config = dict(
    model='image autoencoder',
    dataset='cartoon faces',
    train_examples=50862,
    image_size=48,
    crop_scale_min=0.8,
    horizontal_flip=False,
    translate=0.06,
    color_jitter=0.2,
    bottleneck='plain',
    downsampling_factor=4,
    encoder_arch='resnet',
    encoder_norm='batchnorm',
    encoder_activation='relu',
    encoder_padding_mode='replicate',
    encoder_depths=[2, 4, 4],
    encoder_kernel_size=3,
    encoder_stem='deep',
    encoder_avg_pool_shortcut=False,
    encoder_widths=[80, 160, 320],
    loss='mse',
    latent_channels=8,
    decoder_norm='groupnorm',
    decoder_activation='silu',
    decoder_weight_standardization=False,
    decoder_padding_mode='replicate',
    decoder_widths=[48, 48, 96],
    decoder_blocks_per_level=2,
    decoder_block='basic',
    decoder_attention=False,
    decoder_upsampling='nearest_conv',
    init='kaiming_normal',
    residual_init='none',
    optimizer='adamw',
    lr=0.0033,
    beta1=0.95,
    beta2=0.99,
    eps=1e-06,
    gradient_noise=0.3,
    steps=9500,
    batch_size=128,
    epochs=23.9,
    lr_schedule='step',
    warmup_steps=470,
    weight_decay=0.04,
)
Rows from block 3 of the encoder of a small image autoencoder, named by matrix and row number. Rows with one number belong to one channel. Each number is 128 + 24 x the weight over its row's rms, rounded and kept within 0 to 255. All counts start at 0. Numbers have three digits each.
After each channel's rows are labels from the 100 images, of 14976, where the channel reaches its highest value: "colour at peak" is the nearest of a few named colours to the mean colour under the peak. Only what is clearly more common there than usual is listed. The data: cartoon faces.
# convs0: first 3x3 conv (encoder.blocks.3.convs.0.weight, 160x160x3x3, each kernel summed), inputs 80-159
# convs1: second 3x3 conv (encoder.blocks.3.convs.1.weight, 160x160x3x3, transposed, each kernel summed), outputs 80-159

convs0.0:101159131096139035108142155121103151154132112148119166153151130094143136113133144123136148137174164137129109136132104125117177128128106133104139113164166147116116083134099141163080127128139116117130136118141157128145104184185145100084182111
convs1.0:167125098136142090163161125145143119138113142118110128134198112116115089170143076126103122129124106112124136144139100092097128135122106144118129141144149183136116147088088126134112116130141166152095102137165123171127130171140167153143150130
colour at peak: black

convs0.99:122112123143146112136134138134156108108099098138100100135142097146088109120093123110111141136157137135159137094150145102149125105125096160153136081148154148105158105132177149116130123127113107120087141131101168126159114113073141094119139156
convs1.99:122137162150184124146167085159107133089135144078117091135100092110101139122124089127130136123129155151148128175117112172129121088117134120163116163160122164137155164116152118114138135110103129131081147088131088164119134138100140146100083129
colour at peak: black

convs0.28:138079112114124079129135109153115102099132138128131139156171132142160129146100095172163135115167113155128101147129106142141124127096101131118155122164158138135129112122142158164176191111120131132113130146131141125158127126081140047135112150
convs1.28:114143157105132141128157145116154081061141109140135104188091115125127085159138179099119100117101125138118123108156078120133174090107133166116089107155140131112093131095135150160108129132131161173145153121155077096126146120135172159156093145
colour at peak: pink

convs0.134:121171174122101130113149151161096092097099126119148149113159176114163161124104113131111151092159095123163084066133095135118141150127093113126107161102128107122139146147089171131153120080094166103156136128124159122126116094094144072138167127
convs1.134:142099109094132124158114170123117150111143122108135120154097082156125110113086137102138138126159139098116139139075101120116116137147124129114093136114137144127122131101124183213144129115149148114114126120118109119122133086172119112128088155
colour at peak: white

convs0.117:158095112106168135117136128160113090158135126132125109094154096133163146150164153143149149151122110119147117158129088101119099164118078137157123095130166150082094143158153131127146102133141155109120137118152131143112155165090149124124177114
convs1.117:071104128136149123115152100176107124130144131142098117098088109118128088140146136130071117139142144165125091160116107133124122137127148117128115101149130134091120190131142098126131143121127134085142159115104124122105139140128109145131114111
colour at peak: black

convs0.153:112114087121102118107123074144156129121124122138125085124157143110141159081085129152139095128142117150151100114140145133151163158106156128149122128094086148155148155141110116145157154106127093088153182134105091170160156175131148145078104160
convs1.153:135124099131145112124135109155118146134149120104082123140157179138112122173187109108124161120113157096153109174115156128125168126116152102115116143165117151104071169177114109124091108130143136188116128134157097143137098103111135142120116129
colour at peak: black

convs0.84:121167118169109102152153129118157102141132117120144132152142173112144123145144150134149130145169100117138168149141096113179142191149086134129135120089150137129126128115152136106142098141128153120119148127133134140118129167134111145094176103
convs1.84:182157117099148075142129144124144133148140126130131119127151114154136136133122126116089127092187095110115133151138108147122089159087114110131144160125116101133103092104110149123156148144109113148155085155135158169138120109145112134111105131
colour at peak: white

convs0.131:120164151115119120100119145088157118164119162137143175143117124153167120138119116144093171117159113145160128152160150166153120122128146137135082095116145143121089102123146077123122092143152128121135132166111092138145102164108121135095128145
convs1.131:136120119124123131171112127178143109127095108097130121109169137109141163099114171111134168116117139126138159145085152194124148137159135155093152138137155131139083115109074124127128094108133129148122126116112112127165118133095155141109095120
colour at peak: white

convs0.16:085147142136090127130134105099124072135110098119138144148112144090134140161118135127099147107103139159140105140178140141104137130108135094111087154138155093126152122165115102112092152137117148117175172148125098122114115100133114132129149139
convs1.16:129104118134126124141138147148134136097144123121104141141140142128142119135174083148088126119172178128180104128100120167116141103149132123107120132097113131080125139153132120126148171146150127111134101122125143093122106170106141120056070144
colour at peak: black

convs0.158:148144157137115139097131149115098160137115130158177142119121108116140131092148136135158187104152124152108137156135118077117136138156141163151114162155136141160124164145138110120093135126140110100081122140150192142153128135154146123120129166
convs1.158:139138121125120138169103133091165155135114126129125128108146121129126124116074138114103175150139109144125162162143110142132159106076068112130115187111151079104109118104118122126138089098148129143118173173152124127145153147158125141109122150
colour at peak: white

convs0.83:123132099144152105150144136109111100140134108142169152115116149188140118123122159106134127098109106124132157107152112094123127086167134150150157098152146146134170125105140171098128099144133125141145124099116125121173127143100110142103147146
convs1.83:114124134168154117156128109102167174138092120144129122086152094170141150161091122133144134098158122096106129161135120127094104175106151170130126119134134141159120077111089136138145073150152092121122105117113176128119099064122134126081099112
colour at peak: white

convs0.129:124162081128175115145116090114142143141097122174126115173189107135144110100083118093173154119153159123072125112128118095118134140121133097149132127142100118179107127144121129105094155148092135120136136158165127134144136118117119094175144105
convs1.129:137107140125146076124164114165149145144097112099069141119127123113077103132151153150098130150114135156150098109143137130083129112135092125127168128113101150132141130164115159084144132116101131157119127142158086121105157172080148137113113147
colour at peak: black

convs0.89:080171147097104113111090066170075176094119137097135161122125157141135154113142124136132163153158077125098131143110142120145139095131159125126146118160095147116149120145140140119111165138101121156105118093136128113116169137141174150145154151
convs1.89:106121128148175120134145158156124122111161132132113112145129139113218098164149129104120117114112130132142118123141114124122149110156132116105094124128108162103111145198118138127135143112115135115150132113138124163095131109168151135110121088
colour at peak: black

convs0.46:165157130146105149090146149106111112104138131119109101123146131130165097143129136117147128060085126113141079119168061162129131150133144146134099111094168137122091098089100142114161118144115124130110138168137134114144122110136095112122109163
convs1.46:136125180103134163123129138107136101155129127178161104104124091167108143121127207133126164120163146151095130156142078114122136096088149136131143112110166120116121111127088127122124132127104119102120131142138119153180181110129151097128083142
colour at peak: white

convs0.50:160128105133120135094194133136137128141125119175158124151137160125158104107125093112158147133156114147137163122142131157145139137111145102113084141143117147085093106079121156162133112112090127168100107130159140139169122121129111180111137143
convs1.50:143127115064124124123105126127129188101106157136122130165143141178104132090124129103158163090162130113124150164127085153134091158103124142101101167136150155128113093127076162152078096122190129113086108141143090111097129119132113104128096147
colour at peak: white

convs0.48:166125133104130115130182110089129108102144135137146104050158143115147158099135137131129132098115115130124137146140110102125130169093127138130102132146107172147121122092116144127145149110096112125112113135142142111159156124128175150136129145
convs1.48:116114138135126070114189142104120148094130181109129129120102122104124131123138144174110080139095141098087137146154121161134086110120134151155180124174091142117146147124152112140126137115108116105164163140140099111088100118141104133117145126
colour at peak: black

convs0.19:119111101118097132116082117161119147123154129167139128098118141091124085103194139088108105131160135120157097124101125138132113140093115116139166117148149149092150115144145118134088116136134099169137151137131170153116146070145151148149140092
convs1.19:119133106102159156125146150151087121168085176111161140121137124124129129098138132113099153121129115144129142094152130123158129118101128141106137150120121125120133122150128090124158091107152118148134104083097105149117116124124161116106141100
colour at peak: black

convs0.110:124142134127143086089118111113131121143118114103112104118103134113145129081141120143129170096097118161161157143147176128118143131143136171160142086106156139116097126056146140095126102138148128127148147159097123079126112109161109124126142117
convs1.110:150136084150106140131101123099138159098091071100192144136105135125128152051087157143140142109138150129134143127150108114119152097090111138106144124144136157088112154125100155114119128101133099129100113134169167112162113180158127105114106143
colour at peak: white

convs0.86:099127096143105116136145089159175119104142146138147146149115148143129177097109171113128118131103115102138139150117123152146100124162159131175114101091106108149118152127149159124108171126176102132154118130097116128152107142106125175145146149
convs1.86:133129099120113151157155150137153132161137109142135142104128102160112147115153118108121137099107122124155098122146081138125129100171127145137116156113149095155118146152117123146165109121162130089110111101141132125148189073148151129102119117
colour at peak: white

convs0.124:121153136093126168117161113120100160125139166130148148115133126122133124136099123122136168131132131130139098153152108128113115112110168137109171099108203122143127128131083103134136104111126147141096150121114118134167141144094127132136130113
convs1.124:141110132103094089119113152110157128148133118146101114112103154193109128165128141111161182079094134136139146130092151088112131148129151159103115153121157146171109134130116123147107092153166143107137150126105095132153133153154114141092110105
colour at peak: white

convs0.22:155098124127158179158117126154168091120106106135101159126138136137110150093156160093130094144120126128131127121134087128102119125123104171115114082136140130113080127157117138149128121133174161149164143119151107168110141102150125132171088115
convs1.22:116129129125132111141092103131128158127124166108131157081096178149177127143148125142100110113155123132117138148120154142105133161121152126166147117147100095114099130155128128158122150103171154120159119119144085125129115094148147162145171069
colour at peak: brown

convs0.44:088126094145142138106131124118148106086097145121119181160138159141143125112087071081172147128124144167118156100145174147119092150172118122111137138130139131197147125136136144146154115136091143128114138097126133088129098145131118187157122110
convs1.44:159112124076113141139125148131135135154099125165125131138117121154152153118095185127102176145129105093084132159110105179127116146096119131124097166116142125133145084102106175104160137145169118133110112148090105133154162128120099116129112160
colour at peak: white

convs0.94:108212125135155139116168158084164177122125136107122154153100116117126121150125125103145182122124151104142112105131130080104126153143137132127138062118131134103124148112137148134120110109127143102136126124118157145168129133146132067140132139
convs1.94:162162124110092148121127134153123106098112100213180171112119139130112148129149126106103133090087152114141134127149121141084112134079158144131128102121144107120126105108164149125059121131151135131172114116148143100132116129105120153122144131
colour at peak: white

convs0.72:127101118095130126126194078128116103146142090145123103184148136131131107110140125131121157094128133124168110103104130110082142128150080143164118136136111091093131186164147081112151146102137109096145120093131107147139099090150141120154175120
convs1.72:134152135168151102107129123187122099121148153081136174089110143135170085133140146129071125118137159155134128145153123150167111165157074101114131136144094163146122133167159078138151131099132130146123160103133121143117119177117126136124108108
colour at peak: black

convs0.136:139109172160113129121109126157124124113140106140140137118141107179120164107118113123132124132115147135085117159107088114163154131095122160136147098145089122146115158098108116093161137161118131113110103102104147085141187186115153121129181133
convs1.136:132137100100155095088119109171134123092118113137109144057103110172123164106141062101147129140163110145136093102143092118136124170120106117122137111129122109140087135130114139116167156110155137077115176121096136098114141119156141129145102137
colour at peak: white; pink